python train.py --horizontal_flip=false --objective="flow_matching" --mlp_ratio=2
Rows from block 2 of a small image flow-matching model, named by matrix and row number. Rows with one number belong to one neuron. Each number is 500 + 40 x the weight over its row's rms, rounded and kept within 0 to 999. All counts start at 0. Numbers have three digits each.
After each neuron's rows are labels from the 100 images, of 14848 (inputs lightly noised), where the neuron reaches its highest value: "responds to" is what is common among them. Only what is clearly more common there than usual is listed. The data: made-up waving flags. In brackets: how many of the 100.
# fc1: MLP up (model.blocks.2.mlp.fc1.weight, 512x256), inputs 128-255
# fc2: MLP down (model.blocks.2.mlp.fc2.weight, 256x512, transposed), outputs 128-255

fc1.208:508556485493502453550469475502540544553539493514488536530485532506551533480518452531533502459583538561439474431455470503503460426475449546588399500520546418450527494417434454439469542486504458498477500480502550467506498537493521514545498480472502444456486515473520510497496479525489517502533451500485496531480470528580526538509525553566562483493560494521574503443532514480512516566554
fc2.208:468513514473484511553451547477537469509466502514537474508525474465535516512472442457529526462547521504506548469508474445488503414489507558412617534444596533449506393482563403538489461406523530494519465522470519515511465542474561479485574447554485541481488532456483493483504561485532501517459510473485482468472542417455508467473477556457486514489523536496527496560487525497457452504524
responds to: yellow (66)

fc1.265:488400500447553483423498516483529509484510447555490532484517465521478506573498498482475509487448536544495428556533508481523424455537506593511496507512418524431547437467493486491542517485497520450511551461574470530502589503443499463507464496522482426517499512446463555480493458490435541534448498494504519527448531499522540457557526499477491511496505471496499514436458483467517472488430
fc2.265:489492453423464544396423452481517433502515487470436493454507521590511499456474531502434512484424475516537435557435421494520550460527484455500495494533399480472530486475462502496527481499529479535499592580476503535517647534515499526569567458486486530454512502427521412496513559508491471523447505401481502459518462552485455491424599477527464534456478545530478533556478469533451475478487
responds to: many stripes (38)

fc1.45:478493499491557488515440490498487523482464493533427462516483459505499538518515392477471493485503509483531503471549519505516480463483474512532546513503461504494534530471524454424520480494527455453491519457482459502449529497482558472492458562494513508557506479551433538477482503538546502504537510541547558495464489552562513537429505504504553440498572469502570428566583562481543509582466
fc2.45:484459455503448514486508507437511514542492560554523533499459506458489510477448384484501424490520528465485482510457517525467514382506524558481471489517443522522500528537496438501492484543493513477496503505480415488503526523484518527516479574546462506517440469502518433488485519514488484514518467546553497528475545458504494476518486523506469431482440479505542473381372470501526518556490
responds to: black (54)

fc1.440:441468497461560521500557462493519497508472479426476588463459519492482498509517468562481536576502508439488499511510545503482471509501489504527511501504459535492523431471472447467551442478491500444524541482538489460480529538464497515506489537478398501532532516475496521520508515463506477513533541523566515448441481498491564423456512507464487530535533452517508490483550481524473503508540
fc2.440:553489447442462507535348489530516586501496508500518507499515498529572474452494513525522532507532525493513388477505528487476476476534498478439532518466475487538505483489521484455590519465536496492494495568493503578507554462460465511484514507564531479489480503422593486498510491490510487506459465490563530433568463486483448521502530483581494503545535532480487479585519521498401473530498
responds to: many stripes (41)

fc1.201:501535439473493556489453537458513503507539496515443500490490553543457449461484514502485486446483525469513514462612448514526472467475526533459481463430558519515516508511496472414492480484479508537523544532481514480564453416509472556449464496583582514511478501502572475508507557524504498500507506436370528537473489483570468514507518493522537532562544507490547445591513521485545478479488
fc2.201:490461472505565452530527517486482518519411454539506478522508499479498482584413515537525544464500507503415445511445513503540454502456486493493582505548583498474513547565451448534563462474534499529500567421482470472554513560491439503523478512440448504468435530509514511467533459481522507463481454593443390465447592529473536524495495447458504539483479517514480454385476466499592479445501
responds to: black (71); white (47)

fc1.272:488477490522525479472500504452513543517472495505480519501498476412540545437499499539493577479410592517512504488474452479490453449450421508493501505464458544524546467508547443531507437531506430540524563469472474465409415501509412508438514524528538527580491515527476525516510468460498532529590501509541516540501542469465469512611468525479562537517513422449545515486570457483479477536549
fc2.272:504435516508472514479497526497531525497510538514538501382494527496498493518462495523525370472406458524442494430544466494395505459439536487520545550528479481498469500538518484514494528503508547468468558519574573517447432478561483499510494500460415481516491495460485542522461474450476442508553569444489443491416461544528462495503481502519479568510492540507490525484466452499508522502550
responds to: yellow (46); many stripes (39)

fc1.74:541466441537492514545496513394509474512519515546454519544511543549511497570484496502516503522556505538529551450544459440522433432509520452537481432546486509513528518438554486476541513461500499504512531504510425458568464492456536494453493514552456513544465427591542524503456520503450495524500531481587526457508580467503451470476439532478524571478592467490522557493534590424536499465510
fc2.74:473507597472505515510454527483508436484566528438498479532510501515490503502502486523526480581483499548553632485483496521557498462615496518499527522460513528497489506432458511410494502542502478494516477516504504485482470449450487468486534490470544460570516543497532499543420535530598489504421443439477602591505527556503466492497551522425477494520503432453469491581485523518526488491512
responds to: ring (40)

fc1.227:487469594498475482553478454514430466522414464468500460521471562519445544496531532447511427520544459451485488536447466484492455551498527537529475484532496526515472497555565418483522403499470406552548526528550532486533465500498496487499562460526504524527493477495577440431439541465489511505456503518560526497492487469483480509411495446487536488455509504474466477509501490481489515507615
fc2.227:519549579511448482473526487448476448496534481464503495492502534510487507437509625448539491506456507518494485489561509577545558486430487389507426477489475578580514513521497471496455539455491467506492520545481536491501517452473498504556441473477525513509499449516548501486525436450473461504466534506507427463472492488475502514549490489495511475380525517536463447433554469514458524541575
responds to: many stripes (69); blue (54); yellow (49)

fc1.280:490522479498452494472506449449527511583525518551470529522528546499393491497509448519411456562469503523519496445426509549506449572483518497571451506472482576478526486501543514425540376539538471463471574522487450485549569430479523481508494570496556502526520471446434468463495456484498536521457513555480527522480449530545525463534488493520501565483504555486528490470481560464537535515483
fc2.280:494502540489516485457514484542474456450481472455529513492482579467346482487453403477540563580496507526521524525529543491481517560502469482485579518485542445486535499439506470548482489400540524506523524439523489471535553610472557421504490596481517519543502467490495521559486519497544528528502463516482487477488543474498491443460505483529490520484520493539495511548553647509579496452479
responds to: blue (56)

fc1.154:458445521473443438554457497450502582507506434514548524521525502514546487534439510476446494481549538547524451506528513528537455526438479532487517453533607450505519512551521485556566527455503526462501450495493450446522379429466496415500501507566494487523472513582522526491471509456488528461494521491489546459483530447545445541454544573522488529491461505487542528528547519517523508501518
fc2.154:485457558466548534556587528501482523574484469464510520451507520476587539469508523469474556504521497520454445491497482512511480558514538519494544528434625515536487507516529484478503460532484485523470513472466488538459392538545500520480444564396420516501524492580503588499438488458543477480511485471483499498437495528462465465536529540444509408551542500491445516442449590488551522467499
responds to: black (84)

fc1.115:518540465487527453452545592437525379567504481524506477513567451589514611533520540502458532513492504487517520504526491474470443492525556457458462458501589530445489450505533531468597477509530541467462462466464446492530521545452458626470459494515491525503514531544455484535504452592449471557491500465459438452501532465512501513492454479543455528487466462531461484504515560466521534392431
fc2.115:480554478465490485474547445495537461516517508500470467448458499529492513472493506501499491493526450485477502521454441508489576513558489596493504540497555484488487523445455523557609518461513557618411511491544513460516537509483452429530519517512489481474412477526470466544471495586523519550507483502428552508509470495454511451469512478500454447517532480499418518487508553569518501484421
responds to: blue (59); yellow (55)

fc1.176:518586471527551511497510556464502411517498516554473480444430509499510507495567505518622525488479434494472576493494507486468538451478512517495469476542481464409493471512456508416457449509519469544518514469506506557474522483481516544465544516461471471488518459514473505480478451509461481466541473464496505525491511503520527491506472339506543498497448541472459486582513421486518461538453
fc2.176:493600486516464477538470480537498497494483638545480437583517513488511482500463511579572533473517520457465564463553514499533432412508588536522529534500528499391496529428451517570446588505531535448597508537556528501499514526472498459482486471499501490453490491520523485539473517542530497521459474466511467478513426536495476519525482369544533467515477455498575512452429457524449485544488
responds to: black (60); white (55)

fc1.51:464456531567464518527391527490427509503572504523442512561537541483539544487497482469494491524456509514531569489467491502567458536515458564497512496492501446426499469502467459540498453573480507468529599553504517419573508587529491409460454508457501416502498498499477478503601487554494492464490410510476465531478428558523497516464580457518552505481503476537529470450473557450509457439449
fc2.51:514427514503524573517475542529470448468504514495482460504481426434512558506454443443504530525456511473487533516516504496555490467503542518411577539503483489479520465511458429510494497456471485507485537475452511493510483468558617491494532622473453505522481484511583525525549519490426479522419476567413495474552621508547566504474509482432540490518466539508501467602514493479446482450484
responds to: black (91)

fc1.469:501515519516463496512429465451501509462457480544492480443515550497489468488505455477479554454516531525439486463504499507516484460522479528423460485529428592535545489488454508579540480385496482482505513479493483459478482534519448506568585415558526511547476533516491529475421552498507503495543511580454473554482580494430533510491512532504497466488525508535503461485572570511493476458501
fc2.469:487460481507540477481533499508497465473494534532447498476507524538474571476443499479524448463465496509514468504509485482513479592472477517521558497473481454507483566470484425407495454559482508511486592518517471483487446456525497480504460435506418481557521491560433456499413539497477487498463511475513456519493438559552563490552513508511492410509519503475487542514429507467546493510513
responds to: many stripes (46)

fc1.341:519495457459431515421490529444516562501417497491485521518490485591521551537541461503494514416533506467460501554542557487451487515457445500504515461467523521494503460525525554469535510474475528493554462512526449512534479509500571528410452457512545486529462439534513469513458512509436527501512512451507436528486586515544500512508501563421434496561512499517483514577507473462491509433517
fc2.341:525505519513542564500539540512444515470576483498471442576555505486473522464502436513482458508526447464494451507539531485545532533532517514522505523519468527483471515525511549496525511508477458517528510411490524509490503529458511447573575512462543445490497482389471501501545459515511466430461509452466580475531455413458519442513480529580484540553512486507501506448491458535564474576482
responds to: ring (27)

fc1.304:483516529518426479446497434493470478539507474533424516505480558541515498486545439502454509501516515510478457537460556494532499506513511515527480544441518479448505461550471521507535532542476479501516405521477621548538507516475582473547543546557522559514514533518533467443509483520477496484432501495487574472502529525518448486402494507507527544466370495480515508628499512552500522538482
fc2.304:606451478523551459483511510514494510472534580459456444455498458579426471542529466490513526508489544518492529504478467426504522502592518486442521474514447498461573475492532514507557496517510503523489548445483404508587502485495533507544515529520547505530499471563505326497541505512546515526431526588506469533523488520539473489473494470478452509494546540531468495553512526610515501552546
responds to: many stripes (32)

fc1.46:525445566515463578556434433505572477548480504463483508458474584515477473607514552448499516482502528529497512546508604465498527452479427514552472506516520542541477483416555467558486491503601442422455433468518438435481487525485505534517553535532481575463539528501506460504446475456466560456510503429525527487459484544486479451452520508500545487489477485475465506484488548524507483526490
fc2.46:500574547489539463495511484509447440470442493474431544458448503479543443523507453591477543524512487496497510460520522461490502522455488430519430523452509550500446526520471536544531520505484428417515515492512434557508468534476479489470484552491499544556545487491565526485462491526535561494455454554500500503560466531522526472556496486512454480490441474500543473532523558513455497497525
responds to: yellow (57); purple (56); green (48)

fc1.262:507490487512483477503553528515469573454498533496503469545583554514500483437509548500541511499519501491470492516481507483476492540515452517490503513475547529468460476475512471476466561508616546466341534525468492568479495503472430504440523449491542384460545501508541472409545547613489581528497543484468500545501526461511492433520431497533584514500515497485536485480512527487527518491520
fc2.262:488500532484531503475489554515483451491491442522557498545392505513426537531505538515579477473524504462495509488542524486581552535519496441489529519522538468474450496499519490527515437479624458553376515480577527578541519517448469470536490436519523614502483458544500522397560438652505391516517554527504507505485503515482518540482505506476532523501463489502527494508485512560493526449520
responds to: blue (45)

fc1.402:503479467508539500588558495493441488485550487553495533521468544539436484565478463461491512509456432518594523446480504480547504500452544514507577439473549521446473491507516498534482469484482520528590356509508509467519434529498519510412479477491527468432402473531438540532503542462447472502471517513505503425485491445510508519496446507503546483497530529489543512470522427540467535522518
fc2.402:511460437506493536562491604463427537459468452476503486520562550508451469529509501477545517564477561441446513528529484426523500489506459401549425475504525477508533535450525523465453568473460468489582444527494461541446440431531533504578512490440575518520512481447516470489489469452575509484464425464468500543472472514465474467552523509495501457491450454509432467543464458511521512491522
responds to: blue (81)

fc1.161:570384386496498586519491536530487440486521470513488534499473477507534479559495478493557542477527502480504436549487504411509449517539478517549510487522393530434476506492486522532570484536513520462482501512590482510535574507473477476551473444507393492530482514499513584529510411473450510511485531536532539511479543459478596480500506450395537504554450433523474470453525539493528464465463
fc2.161:505485540447477431528465505506502568499488502449435550476471521520553508460548533502529542471525529457482478518543482545514487510513494468534600477432486450509504549503489483418452524408462511491463463517504588536480522450442469529539457446496412508489523467500435442503476441482570493490469504467409457501480481490396581525508482514631512490561556583508449468432492508477468508494483
responds to: many stripes (54)

fc1.322:468490565490550479520517567420556497476558522484511466540502492483561521453493429535575452585604485543508473420422519488520470556495501488518464484508482476507537485472434446447489517492481546567508493515522529512498509477464507463485404507463517494479468512480500523547484460517506584538493499529455492501499453488575518518489516489538457484508564483447503423487533480617530478526567
fc2.322:564537438480466523473429547525491516491481543516521492509479440530540566526516433514504586531604485556508478466566466484552477530495493459486552551539488528495509497513557456537522524449545490464522459418515466536547526488532478563529608491543502524443516512526485478469590528513509498491517499504477530491537609467468506520490497488437467495510405492540506436601478560386477524494526
responds to: yellow (53)

fc1.67:464474543478464460525511442476508501549482506501445423467456439498487450512520435537538507520539614500512493508489542528536451600489393531468489508549515553430427508502451524473540481449511471424429484494507535479521455477537526518464421469533462463429448502458484452476469491507488541511451465575483557500488496499462546608467507477462431495502435461493598551461519552453514507501490
fc2.67:484515478531552616442491527440523503498557504425466481466473487466499517531547583474517479470448468496525473507525473532517489491491479508565456481478519406517434531548445562440524507544503534516489436573482513492509478436520507524564447503497471518473494504499529486484435524550489537497480461522482418564409565387497553472517478517483490571449613520580501474583522418476562469506495
responds to: many stripes (57)